{
  "tokenizer": "char",
  "encoder_num_experts": 8,
  "encoder_layers": 6,
  "decoder_mlp_ratio": 4,
  "decoder_inner_norm": false,
  "residual_init": "zero_last",
  "optimizer": "muon",
  "batch_size": 64
}
Rows from block 2 of the text decoder of a small encoder-decoder audio transcriber, named by matrix and row number. Rows with one number belong to one neuron. Each number is 500 + 50 x the weight over its row's rms, rounded and kept within 0 to 999. All counts start at 0. Numbers have three digits each.
After each neuron's rows are labels from the 100 texts, of 14976, where the neuron reaches its highest value: "tokens" is the input token at the peak. Only what is clearly more common there than usual is listed. The data: melodies that start on their tonic, played by one synthesised instrument.
# fc1: MLP up (decoder.blocks.2.mlp.fc1.weight, 1024x256), inputs 128-255
# fc2: MLP down (decoder.blocks.2.mlp.fc2.weight, 256x1024, transposed), outputs 128-255

fc1.211:505565399416508425517483421580432465522403468525558469478575554393488512532472515518517552556403556498492420409542502559475439477586429514440511515443550454517480515520507608448450479519487482473445531573489515414574454529560571395501476560494528536513461541546488485520553578531427480512459535561473521395543464515352567593457487465527517518420460499422403568524534457488577545618547
fc2.211:501479500525425471518496497440439508546491510471473579425507381531499574504528566522535465473495493546506512499480525490539455443426584505500467420486439530443573576453509500455538517486515474521534463365577478490517451602396552520498515491395419454514462563500507543514420531510500460489605486485535579492563516579528555514515579505573575439534555494534467458494348563504445497472482
tokens: "4"

fc1.534:495522534583487537507496549468529650411540554510550494570534495490493405453486485548514636489505445459442482412471458443433474519517492571527528430538472462554470471515450471547496486493503557541448489460518594446553523569467495427430588552549530428434498538498437493499584457558420515455548415497513535554521525458506455482524515503520527547452494522551484550572476367439552508559529
fc2.534:494511520456488571522506548553526539491459512534536493496446527515440573463479526539508506437433498498490459426447563576615447583452357452508492479514444506498490498447538443452509430468516514570581459473611443552485559506547507479586555492525441488542517515533466489480533516480503473491472491446515366522485485521482527540580589411569454436430528518469621456460603496421520494502427
tokens: "g"; "f"

fc1.116:416519506554503604532578474392487655538509500574536417519570471448493572444529438425526443467548593506497538544514487540461521483550572468579473492477552571522604533485550488504484464473489469447553549535480488537527516509572438513480487538483623423518572506448536424471479540470538577559517531435525491497516543578553411515483506508507474480461515521534497494505508423435480490561426
fc2.116:579527586476517474485539454552531469474501567422395626517520521505502507495505530540525531515477419528478435491495489457501521486500529493430496485512519488517449483483484522516480532481550486454471511497401531408498560479484617475441559514518453491522427473561490547536536540533602439479487511569488524400410465456480481515488471627506514532532465463469460451506476494455564503491576
tokens: "<end>"

fc1.737:515423533475424427505520476504387482540550568490481394489552530437507593423471421441561547526498548496501475434501538538564566466534454512450491475382529494515524458487592516470526427479540432469503496476500539518615409481488451407512497470470613514586528535490482439572514418590553591530504422547502495484569548518477553481404468492506466530478449478549479404455553421566470424536493
fc2.737:533529498459517551488457538454477487461518517500459493513498460543493536535512529494502518571508499540528550504461517461489499490511588517562455620573495536529484590514580497488428555535547519506581579534459476594343556538471576486462483514458501537426472446436493542412438544503581522527485508437463442467451539509498400493567597546402526498517540561445514581461496408514591530456433
tokens: "c"; "d"; "6"

fc1.436:518529448507484476394540520549526496528480505499617460563523546457493504553580382587449481530469516514523503454499465522514501527496478519497497463523448513480487498463634545505548480482459419383543508537499441510504485482591545512495419580436528431493484528494434439614460531614478447459423530495509470514408553535488542534546410488461509448421492500423572518487489480446544595474551
fc2.436:513393535473477460514475406576475466535372520503507575540553489465475496512326418530438537562474543549590454527511468450591526544509477536652474524507526522494513509497535515485439569478490430577548408463487526589529528421501456489572484549513516447445569479487499612382513517502547520470518472553503554468494494445437473385423422423576463456541540524463499516524476535472473423480516
tokens: "f"

fc1.238:434565401453519564531474501552521495478503546461551559515502491531476411470504505502464563596399474557456519490460457582511511491509546609443507479514413487491556512472471479489514508452503481394482501453473472520515489543608511522456462391481490483482483513567421519549439512445384534533470590486598412593489508542531428562526515553572553481509471615425503471563476432531496555488467
fc2.238:527486488396561503445431498512413576505465473514550547511475473485557530508559518487505491534462561476454528528487552427484435591474484441441485449421455542505471477493412453560455618436595486605644528407489495492449450563490457545442578504621484488550454538514470469452557489533498431473487519515532561537487497597476468452525483459511507461457595466442455484620533460488482488462539
tokens: "f"

fc1.194:488465496468444419445457485474553505461473577511473417475573465517468572470491532444530532548611499525486456506522524504540469416571464481586532495454453578492441533517496499489550481452626467524536455447518521513440545522506515507482557491329428562474571453450540495452520508495501526509413529541588394478504513497390394449544505510466554510553467504496496478460495468448510567545499
fc2.194:588565534481567572470533437459473504539496550464473463511618556558515532504537472481602462485484527521503598510602600532526594534498412510484441510591501487499510504513514490534467462488454465506514546534557401493478478553495460455516599467541539522509532513592481429511498613521559409462523499409505591475508577509497485485519518488512503459435414456504425564491475512591517499518502
tokens: "a"; "4"; "6"

fc1.31:457471468543450556478512544423529481476497536458568547505541557472500507481565511469502495532527499464523508486478494408491663486459506384577516522529560507487526498551504528486475541499465600509562440397484569494350493513394468428522542597470462461545454514521521526463482457500473622509463531492501408457456567471632406535507577539471483489604541567596502490485457472532421411523461
fc2.31:500575582498537434536427480517488502487517430591343428519435512494458549539439513489515449389497466594535550399512458494565460509486521560474481515526483562443517519506469441463526526477479509648498559497504498404527519485529464541484467412398483416482468450465547537452564503464466411529524585510506506537527481581500554478402524481555594504421504445498576488500485511619535479417548
tokens: "3"; "5"

fc1.380:392529525568436519493495558481487566510517456546460448373530501490502508456557596572591512475560510466513492434475502573483529424454436536474519516489488478490566413373495507538368572440523541472545464596493463495475421493479492406500519540525441587545407480395496499572441542555482602468430550475584551520493453538506485505548483493456514515454511516404500551507494514462456555513536
fc2.380:586446443529507496497450541565486554596499505583511479561533517475566372474464555493394516550491504493549588529528497509573505592573461516444497572419423577458498524533501626506542573577541544481495497498496373524503550522470469551538574565481513502529452517552562616453490481511503486517531464446503509479449468505433466442578509430551509501471452486562491469461402485418539582468425
tokens: "g"

fc1.310:469494421483428595467443477564507531500553545541510557470551439505441491557495455408485458477488415495507510500530371635522438400562480473497440527500490492429504572475469462472494511511469515503517557548505490460527519483545528475595509455490509445505509511461456561482537439392523544545524480484564473504529516459465416539522498356505575481526582486434572526478504462485459506495519
fc2.310:534506500467505494494449542508608522440529371504547528548435592511486470547439397509512500572476528435524517463538470492494478464572529572506499525472459610528602484472501519487479526432485435551492534369417485463475531574572461449461520504533540434463525508532581425548496498517479457453509453550508483510589468498471516461522559484459496470470538423479541511577433478585435562448454
tokens: "f"

fc1.569:496394510569508537515542454466499480571537581459530430512471518540634480425519540460487482565538540419383550466389504518379595533518527559574469539514524579538537484434511391483499518475466552489427541534402539453455476454503524524558493501474513556479581517519544574490482466575487531516491499478601448521383479513546536427468572426516475459552452479445530475421498530594471450366537
fc2.569:487574424448402478489472505557500419488496404530355396600476468487503454521508474465516382501527485549464497494597493494565463503444513545489478597524536499509591502426532551488462499486434446538531538561504581533528496453488407507509533566439493534493529501621496552443534487490476435479395480465506676481524605404544549502484481530596508519475471555484462486452465485416486434493444
tokens: "6"; "3"

fc1.584:426567526540483454542588479487621449525499511517532541474500500475551589497513522530545499544498485474430436523430517419341539538504420586422494551406525545491420574526486444543482521427443493499405592460400448552449448467458485448550567465430468459426464455465464503489473626472509578530498445529535433538467391532498484540466509553497348614480465537425521479447442496586578464496575
fc2.584:455516455564430479490427496479471535532510481512551501544565453546494502579439572527411560568441508489519487552556506657512457462460462445457522472594498480497533441581505465349552467511430536452522535469523509524528497440501456508440507527582501463498531572492598499475519517531393395523473429403584506469492514421521470477567526408493528441578489496458504487479543529503473549503483
tokens: "4"; "3"

fc1.290:497502445474517477394500486491562505519583501489457450518467421491520529511651405429477500525570512467509508491545467465542565512451514495437482499508499488563491528516452354528529627491521433529438516495495580422533503560514470543511464577525470458421482364513477529501513467507545492469481534488608449433441429568568512557486442404546555452448448486570446550391504485504466488488533
fc2.290:507548389537481526516539610466455478560563457496460399441514439528493485528460588492570505443447564495505558515485516481508526512433472526461526547526532489493531502487521432476542382625466512509429523539472496597485431429503506532475603494514515542504532567492467491500404468514570465487495525445459412501517519536395526481522458520499441464532629455631581425450553504439520457529576
tokens: "5"

fc1.93:460469438517460431531552488444499513505442451582490465593518553490532534577457554500462559446563414550479598499438459531465448490530490535512512495495570491446556433468501435465492618405516455491402483536416456469449598467545617466487485531572489463479543565474527477520590594536531546500419511530532480422458497474503489440485429525498469478535455474551471516525491456511511487525519
fc2.93:480446428533512499449443589461480476490590506485601509488566494591411551449580449493466549524506503560399470549536436518605539511468507492468519480471468459458483478518488435503549575494491475500500470514509595437603515505523494508492537440466512433519439409528546482539582433620446443486476404534537510506520569430525507514499450488521541563491465526509442530422517457480399353540512
tokens: "g"

fc1.428:496360478558541510561496433466538526515570460452530387502559481472499580485523466556518501502481493411490546512511440507556444524537501499565470546522505482570522556543478515468572479451602579394522478407435552557464485498523556407517524493464450535558541491592477519497489423483506579490524485448533565496508613492460518584557507436506554401540471448454455503484490468622481596498463
fc2.428:505474445528540535525462496493487453444566487394497475549591540498427498481550427506535431570486419469513485471510561409537469478516520553483524344535458507477523446518525476515512471519466424476396447439517554406469464500533513506495505416568596531495490483500475451512501591471517557457495514402521552440532568493571527460490465418513498458588547555399501532523602512506611556500366
tokens: "6"; "5"

fc1.355:570455377538492511482443466473609514481512402496453480559454415561578442470551533481509521544558478581562572427570451436464524481406479483380418502513497569480468501440492554453515482472526612481454483510479491525538506461513554493522535573442509516557558550495541540415533496569467482513543410479461476478495471495435581463561582567495517527501427516416494484487524495483500571392496
fc2.355:513494551453557499477630466467473423538501554475521431433542496478490518477622469541535553437453555493471398585407497519454532591455510486617570457536546474423474476528481481505524534550439419550503505428519500500463500426507479472499467507550457481485477409476578464522542427489470466546501509535504471559481524454522500516477375389531543463463507502471549521544543556516470524516491
tokens: "e"

fc1.662:509525508499532424584506516480486478508452458479457526617544608469599515538561572376568473520555493482414522377471488524452494520502581516604491488536428463519518390515579451499474378513481553406509488541472397476442525442479581549404505558549475469576599492499487553479482496576543474503491528483379480486608513484435454491511543510413431511371509477489480462496456490435496485457585
fc2.662:503557466495513567448517503495538521535557549489563530423492407486452428495462451559433486522436505458592515544589475410566548451482412482453494496407518504443524515553482527545530564415488435547493495450556585514550476578540462499539530442553510537484377501496506434527515499480443598501519507498477534545386462461597501514482455572559596569637481543550544545472479464496533453586435
tokens: "d"

fc1.297:559557500534506497524459581503506566601405484486476535537524551534465507420390589462490431510513463455469526442327465527414486500602505435525450456343533506461493455465585475499472481551491459453595564504506581531546538445425536538445581502458617525552499480502448532523602509490509504490426664464484495484532471514531584459404469513421504553482443498522461430458459467449453580469390
fc2.297:467489519506468537475514402529507456432566532503527387487494473503504480564607461573509539516522503514539479503605522419538498571481521572506492548600524465522546498450436565467587526520489527538470422523486473417463470520597475487470482515492383456446483571464553437514394474529578461459490435532499484388499577511461442500526601504536542467546489460485571505490522496526551428567553
tokens: "3"; "#"

fc1.136:351542378550572419569487504554501447480545490421503444481467479570451477516476493505453533515605373583479571578454425402477461502495505495440399612550550539526564460537567559469462527529441408500549458501439532417565488605473467426523543560470500420517516457557511507453487483549575562442497567446468518479524475536398514447430476422471522545420441479497532508504477555447461554513433
fc2.136:541435538513457529442545445483480606508489535648505539501501490560524403526530447468521523459424579445515458488493572565544550520512543525598561481397428456437484490598461529487455468498549561476327505532564447607439548420472550486465477481535513563437484563468481504522440465459427461544498418502479488480441506506593479637537460562487476516602558607509492542523514458597491439513508
tokens: "2"; "c"

fc1.183:489459506512431485493421542553636551482502504478594449488552563505507642569501492471561532537483516453476511428379481422422555417496493487506515499561557620493459470570454530499493453474562477530516476310440556452474511455511430463488595404441478495498542463485440517480517508457460514575496560348586518512483425615563538472499585499507488493567525587538491437541519488516399436527556
fc2.183:454492483585529499543468555507480457551434489414375549522601597504450495475532520446507393479567436582582461509478551448512500490487493526528512499530569568493494524500542404557435524433513444547445551568508505384512422531543461375549565541510497436523491503521531508542372371440450510464485479530564559465599550513412513453506482479511514428389515420462460532550553533479590494576509
tokens: "3"; "6"

fc1.54:505436558555496444458532442567514479474402403534557568528524376551492431596450471415543404508568521415554481546470462548468440368511548472507451542560469523508517561543587525506565495522551441471513430468483503555456559525471513507447533500613532435508512442489459480456537521439462572588442537484482486438534486448482493458459426489449453556497471503478524500500586534461601507568355
fc2.54:447565512476537522498457522474561521527535568420508442501545620412536573418598505575448580463456523623474572495597543480479498540433476553515568482460536401491513432463444476435438595528427550535462546563501555409528458573452450492497537549401474573502536446489520420532528548542541449493519471552473464568446531566513494513562490546533411434430489413539487464476382445468498472388602
tokens: "d"; "2"; "6"; "c"

fc1.391:376490503561629479593486462507521463449492479471502517451442525512499511540502510481459485504494427459553454492485477500519494479505458465446637325637483506468553559521595531495428555509495492414508521523463599509587477545470541445519515489594477453579520447433422443446473531509561571507522499556551456548437553473482503501554512514442485542505536544409517529592469526387502450553526
fc2.391:503503550543497508477442558469491515517504544621540583560550639477537489553520458508445473510457532509487525607446463456418453607479537471546501603478526510482537488498518474494503454548422522550462540493575509436574410451568493479510483482476529525524490433597471402439482477484538436501546536551458551478446463557484519460495486502484450507532474540499558441378471503549558521440579
tokens: "c"; "d"

fc1.346:427476547573467545585348589480511536430505532511529436441520513520549503512508531401475519596559498394451476497470422487497526540562528542569399506524533424454478540467523527486533519532540490508490449487480541441439500401520489523534563525543454510452466503469523551553549437460416585563439524400440474462413525668492581516504543408513423546576478498489567459466600526509490452524517
fc2.346:478517537537503554473521540493479499455469491492433524486573533571444439438402469467531470410609638559504470571574513458480457538545531472469516490578578550517561527573401489490528573518506508548479488458574515457564427506534413458560448510386558498474589500510489528466469482519480441448510439606500604624521564517495432469488482464536572418412458470434458521567573489543528433532565
tokens: "6"; "3"

fc1.445:506547523524495466461403410504472510495457469428486546556518439414505472508474435558442474490499530440546569451403478547466459517609488536497555587481417568451541508598497565506535511506430542612438532609462463567494488527499581585473580540544475489591536498514470478422505562503478552557508634410504523563546384518518539480592503515436519486496628555469487539493347398478483495553536
fc2.445:477482416483489490530576607493484506534437533568514440486517554486440474454556506508485515547511494551473470481489566455540478483466522454585421473611606379533465510468504461567497512538547501404522490396531626434505504521577422446488462526430536509462498519510520470628538468573498426441498450453457476460566538522454432510484468447556480467545393491523510484495583511486579461472463
tokens: "a"; "c"; "g"

fc1.635:469438613445475527500461474481470459474486464430523524489563535529564470452527460436464473555599435520391453497563478483521411516515605493448515523532439409490561545435540509477569570577562466460467552499451545470579442446538526504520499526496471480453441425502366490510472489494446553540540517506514528435508509576488454572525511466449426545448518476602474495515528486508494466542479
fc2.635:520580398469578592493544513576390467481564454502591564479448438538588499452509562529527505531510601491399575529494382464443516546493546567469573580517519537440561513422479535460482435514463429564492574506514447473482479550550495505526440486609539421507514565571507519523421528560508455447549482563520430533420546498497583548493508546484502570465498415395499416463508433495443478549505
tokens: "2"; "<end>"

fc1.735:541514536438516405505483512490545462520543577578525491492557558446554467510623496474491488538568501502564470501580438487413647479592436446437586533580623537419445479489539549507432549502470555490513505357547573466468512532578438550465473512579459401491449485539462519476521552490484551517446490550440546477515543494537520500505524537399544433472454476570499527453554521483445472526529
fc2.735:475504476435532519462481446538527463535638459490505454443537550518403487542548583568483530503420538600556395492463405500440516576568491452468538497495612434444522455529491538469433506537509405503447426506442519459563524482454508466429537527541565528556405472416534538538485566532536495473392474547503499517474510507462453550530514480477562472563450525482525650457491585560548445431461
tokens: "5"

fc1.284:549488409461486456477510466586516459526530527539585612405398486456543533492546397555392559572467494566479467368469586565482576488469556497481488440443558523468462569509564444622570482550453414449397489506467563524514529433542444470583546411537443443530471412462549514500479470518502508496487511478515503524463581485417565546520470431509520527560573559420529558562415542486512453439494
fc2.284:566495504508489460481559502430524488471512469541408465490514579514515501591599548520490479397511600432570564512528555538478484560425521501471397494598421570538524514527567494551431546526504535492467522482536433559557612413457575510491579549532526455569426488511460452547494546501565462533548517453533524392533509464589471584424412524499489507457468480483499476497496441379499508479465
tokens: "g"; "d"

fc1.262:423461532566531589459396411566552518602476513512543488534477578421459455516480516444469434498529499514501623489453440505413580481457496529554526443569582508571565516509594450456509525551500475489550516477478502401567434541558522594505510474485510460521535516537611417498379503527611463518463553397581426472440452514511603432571505422501532536532462442513493516471511556437493592482469
fc2.262:571485338478489399507541447569513484511513451495459497470550403502514577518482540587546518466519483489445437463519508402576486531516430498467472487480439452527457522549497481553524472428445520471427457564592456532448528466524488440482478581407548506545516545423531604405569579433458564531546487586524478536475379462481549640451530534478529473459514552466403465464474549575545479457562
tokens: "d"

fc1.507:463382613531523434520559525493549601456540483516423445445451519495513477475482553548513416508567517479573456477531578479462474575535462546602557546566582538425471468509513521505494588424524556417461570501541539568560456460526546615485484510459399384497497520472466527508520459602590422537507418481582520461503587455529475492521538544546498447505533416529597425466512504418452430507483
fc2.507:507450590505443536559471410469385460510583535533461600551530527509512442499449629493520505444417500508487440502430434488530384455547462525476574491460535414512499433553473538598464509497486512483583528601529502453416459486551503405521549557573471479490483471520461521559482420565562463583537440478452437497470406452579494502536566489501463500455528589569444570483482511509493519441510
tokens: "2"

fc1.670:513507470561457465545509456576574503447515476525514412482431514381484516449535529499566476480460474579604594438468513461536506558479402458534476480485485510514478471454627471569538526490443470474572533449413459528506547475485505525533520532519479592533509526472529558445489552525504452498493474517515548489514653477514452439555512529520489463436443472555488518457481597475482471503516
fc2.670:520499539490486488554560450478528406479520544446538435402476422516422495406491308433510506581388534559490370452456584433534539490426501532493492520469461574560526522516516517501469578424462460506530446462540448548566604491497497489575523437510413423492555531549511495424482558438560582508503558490453477493470453554510574475511481527509494514442602461529509506514560423531435585509496
tokens: "e"; "4"; "<end>"

fc1.541:556579478508535489469524483515425453474508503445485460445534539510575494607552440522540490532575436518488531565507471480528471605546515546466455547492547453556531558504461489485544490499496499523531495632468428468480478499460544566528515557523432410504548429410496547376465502492597477394516463507486444564466469481422482476501414489496500609513512493503486433503515448518532469491561
fc2.541:436476532456495503541513548452557518617490449583531570582472540487435522357520513472456537448450489480525432426473496463447525460444493474495537524454480490433509444569525485565512537503439489494409489361528565513530521511572428481514528452529564559526410530568477449623513472461367565535523503572496519454532490472572515579449603484450543431481493500487511539496425568478476513461429
tokens: "e"; "f"; "a"

fc1.14:442508522587361462418576445491591504494469588612521459463489544472551487476480456484472547479470562380437559556566425445494498608447478496538538550492543473450532456530576415518510598546531440408457589605577525500435443508540545469482465523447556516535546556517540522514514447523485514487591519606535561499478516471444523521450437599515430507547535522441479504453486506451513483452462
fc2.14:545480514419519515535435590536467484484492562465435473607431484458506538517479505489450491498498384464509542487491506394482503355496545598484467568485553526430446502549472456496446498454505518532512543556482536576436546415445435593543501581477534502500474525539375511435455507424436574484380439456440478410564547503533480556480505504420535525439507455522525504508531463444514502482477
tokens: "c"

fc1.10:480435407457516411580492443554545497502506508515484523601496522482499499467449593489556517495489494464480547444395556554445588439418478526516506532539534446470417449482535531477543505487555420532567458473409508480590486542494605454495585495573477450539528527505531450600530516502484444483470544400522418516515489632469414463401591562498501559450546414506461508472447536454507484497416
fc2.10:503500475529490504455567508424487566459478465448535489411470476508557503526543421442414457525484450451528521558601445529482487560551457511494473541421498501498581508612403512496456490527444539477449522533515483527460575445516459537536431490541559591523506436533476608505452420443519491548499496616520465539511517424539549560609416374466407461526458563506510447505590471419488546514535
tokens: "f"; "2"

fc1.308:506527479485456468519541482483544519386564462455449527484582426450442511479560444505548474514454466428662448578477518504408509478600462464533559544457470422510548520524500579506431447486504517488457482494458495481526563446526473482542435545483500483464501591516486472579501516513517595558510490546499424542594418472572532472438499477448648567456507491548497427522571468455439466546506
fc2.308:455560532467642421521519590533482523438473495591554444518514515478486530535522498493513504522443518470595612504406464442528487459525549442629449553494481496555524462437597474583441440457441486484540548499415481507401506530471456487550492510471595469530569568508445420508571464545570450548514458449479580542538529488615458466487519519438561556403496487439519475424460502476484547597445
tokens: "5"

fc1.327:468459631530519456509555469480504486593392544472497560462559533500469556572522547518542447646493486466476496489505545464380496505569538525474464560587490526545486571466554569471501473484444503498482529495488470498485526545475551548563551530503479420436472469566523509482470515520403502509529430538536409466497443414525492487453416464525463442536460536495489526505516480426521547514449
fc2.327:536534495512494525516513552536465505397509538504559520480424525463553487500459501485585485449489430559569551512517453458474577449484521418562581499499552450529564490499499457509401498482394482483522488482510423466526422592493482502550491434519462378554497521572476533516569501361595482501552530481518427540560524486583456536590529528506549354397524533432495461568536584544492459445419
tokens: "4"; "3"

fc1.252:499661533489418568481500432496492474515554458436472518450578495487494509509516495529578529586499488464486562556540428539497512411568539495429400431564572584515496501482416558452515501424527465492515478530502498492496531468533501579547471439483524385458454372495522570572492521470446529574590578526431408494548427411467437516488467424486531458534415559506461420593544456531472499473476
fc2.252:444404517495560449504439461601502560470584506588557497583544472489526492453521472485468502443497520600458514442478459491489520574469473462541592502486454451467523482526534523553569530530457511475411476462480463419502449511541489501438573539568487541484504618501566484426479440491520417462458419561583510479499478539429502523349461462496468556433664478492475494462520408480600502554464
tokens: "f"

fc1.705:465527511533527366507473460382526481509552455478534482485500562485647493476588454467557546494508541485477469481489503516524499473533444513572527508514451478494415530516620466594508476594522523493453537467494539531538474537540495521462500494468497499574399472394416555454565485543514465594513439433495555562512449519528555425528477505482435464461436506437473587473474535482541452634506
fc2.705:475608552570564485564525508571456481572501535491519517518492434599485491460457503479457434426456506480432478446479481526481527493626456477408566536477604460529575502441474555665534552581478532484494533511494517439491526517552529499523465448469506515504542569529463545610524520554413490458579431540488404432519502530464533539470494509372543461489573454474504501518558505564484550493541
tokens: "g"

fc1.360:523489482564470460505486469507511573462523551502483621559446504425472515528476529522410506525495442537419541407482473433428402580553493510601519489492360458466425478558541464485599479455408494597565530572543569425480429465478478430465458536484516451529439490530517475506519446574402502490551527593485554496536444492516503463562518524467493593455352510562521422468524534493419530627507
fc2.360:520486359524529501448584523366512473517422492464511534483383553498472506523523490469516464590478485480489422484565439478498549426543497436435512501509429491488561503555544436450494472470514492502634490474626496558458533532481496449492497461416471552445551487550458503490505488452507526503575562384490448568518605499430572448527449477496473459507529431422522535483555549488567498482483
tokens: "<end>"; "3"; "b"

fc1.478:464482427492484570551561472480362538453595443417455502409512530526589499509406427533510475572537445459575524459435539533498540478472502387453504503545470528545487486528558427477451559505508580457535475511474474524511529472524498438437554484495487529493486544511413536500550516443565487520488488466497498508493523423504460552510547527557525514492514543427624459533503560493448525531503
fc2.478:476527427446442504442517411466480512486500587484514466533429417444463504526560479529464557464506432473485531513538532584556489549530486389500435431509529491559575518535527548521517589492584525483475567666431602465579420611487445470454530552523513617532616504489384416558556570523504388576502540494490473402534471472469473567495469492559435541431488550468438509504505507536471410493453
tokens: "5"; "3"; "6"

fc1.661:432570542399529436499515521507455570490529517489523552563538624457520410533598505488479382498538584530604606527525522529506543574390478421388447493508565517527565457569539527464560452555566436457512496505439576562545514479434530447475581508504467477591545499487520523545478497475474435494507500456464437504483429499489533656516524452481555504481581541497497523432474480461480528501492
fc2.661:442553479581503569540450558538555523461468512490490502473435452547471514554442522597514515473500424522522402391465439574568422446591446463507424492486506469503522557548457548604567603561406491539531536450609527517466560587583481501493536495528629436510482453480393469465640477443524454511627459482512510437552512462459458419433446452436471436495447460497502490475485526581456464513489
tokens: "#"; "f"

fc1.765:417461452485497543545620527540512562477412488532560544425463557553533491490513453453447423418516495439458473502515500466532526414513619454542468502439497473551495534485498496561505416518522499491579534484506533474549589461456512520483606524543484450484445509587392529490468539505451490502571530491515550545477561432565581498544439488532448537565442527503538452511528499471484431580418
fc2.765:447456598477574488431445521500542450558476441459455474454442536441494515499429444539512495480623565436506440513452499485541446512537475573605436452578453552548492545561485490501444480552502473581460529456466523494523424537648420518546514504460497515403462455602450505528563480458494485538492565548518526527496524545435485466356518469528488462471559463526470490533614497613494555503469
tokens: "4"; "3"

fc1.299:481453535549541574467471574517565533516530553439540511467499441460537521485510508436559491513521483432445527519491500504449531422443566518580437541517560520480423471504542460481514522546476571573502561526418574508367492471458588561463535528531465512517486501563533507430544536513516507488457449476571373494466600528593531461515465449480372434566473494480586488468476471485589450405511
fc2.299:575520444482462451521510448433502489524571463448486482543491592438544418593407436473516529511547444511499481439667464483531519430427520490562515503546445418442557558532588383512489505505476534546541539469534505454559429520503444507504548520420443586521508595497526534494404479375419385452505521389532542460539446534462497458516490459568556521462484454491526511424452480495488477453465
tokens: "6"; "3"; "4"

fc1.465:423432475446503500512542499584479539511498452523500491493436515528506409524553461575439472498524459469579536511546439499528439490476516507491539496563617463550482462533478493556492445524383453524504535404408500463491495455447552518496468482471559490404525472519579484417449500530516475499536432529486547498530497454419593489582529514455486593543409513471391549482445454486531464519536
fc2.465:536542498526446454522528496454583481453499492515503494519641580506492526499507513554511496375539466505509624565437450565556514516489490597600462503562407441467512586560537556405477594480507535420504482537517511575548513539509453428516538563520482444569486499523470569583515442419484491564539495487476633501457547504473495563505420427527516494580569475484546441482472462471514524508450
tokens: "g"; "d"

fc1.178:493427484527533537483550481546480426458485540449490441498552525413505449463586480533497564523569547502537433455534574597492486509584477403501545428481437466552443578498615532588458525518440468548539510546500432555503485416477541484552408549523572450515533493576419531418530489532456592411560466509441497504535569504616530456426460576527543525535415539531497451561495488480484474573452
fc2.178:517559501443478436411484470391473540515529512438617545554622498492475526550500483521451422475501563536487527639513479465434565346519535492510500475371538517585488489565443550427512522541486522449429576434451574416530525489476463493455425542501485484492415537520394564538623530580538505447548578548512558504428532512399517516460528547527474489440447515423448525482509485475467457472572
tokens: "c"

fc1.72:456464553515559571576488502387503464456550506581452502509518597606585467531522472449523476454506564528504448461539505451552556502467528512491481504526488442520580494482484456460479579535491434543481453433442574488450505524468645552532423480443446365530478507551553377463579528571516547487481462418593447468452515519478424566467503536560489501456489417394516474475491357545553402549596
fc2.72:594558473414512514472523611493426427489428467558539503428437440460477486401514571502507540485444489534454525559415523567487518437534511477569501506460467531475508533542555441461522420490452455471465500458430442509524508467506422458542503535530453515424516395545578623481427485556480507474445530521504461519457503438570515532510414507483539463542484564539599465497449585500540484536542
tokens: "3"

fc1.295:511429542524505535370472530476500514525463470512433518561520524542502497500522546530587558482483443559500529421428526465474489536514457485578569513580493499483508563460599504474565453489502432531587477535473481581511476526586559470469497541427517502445534574439482454486475560512456465519362550471482483463377514582550455507467489625429497500411542543479498481512516471453498534547535
fc2.295:441567497543441527496434568522485513441433458466487548536608524485449469496464496436470425492599422547530557534453543403507550523325465562500557565448438502500533514515555571376528536503457429479484509530547421478441490611519458450585507491466543483544508530484527614496529486566466457554611499508505461500553511454525515472634429526449586497438523474512526572536524646598460501508550
tokens: "e"; "f"; "2"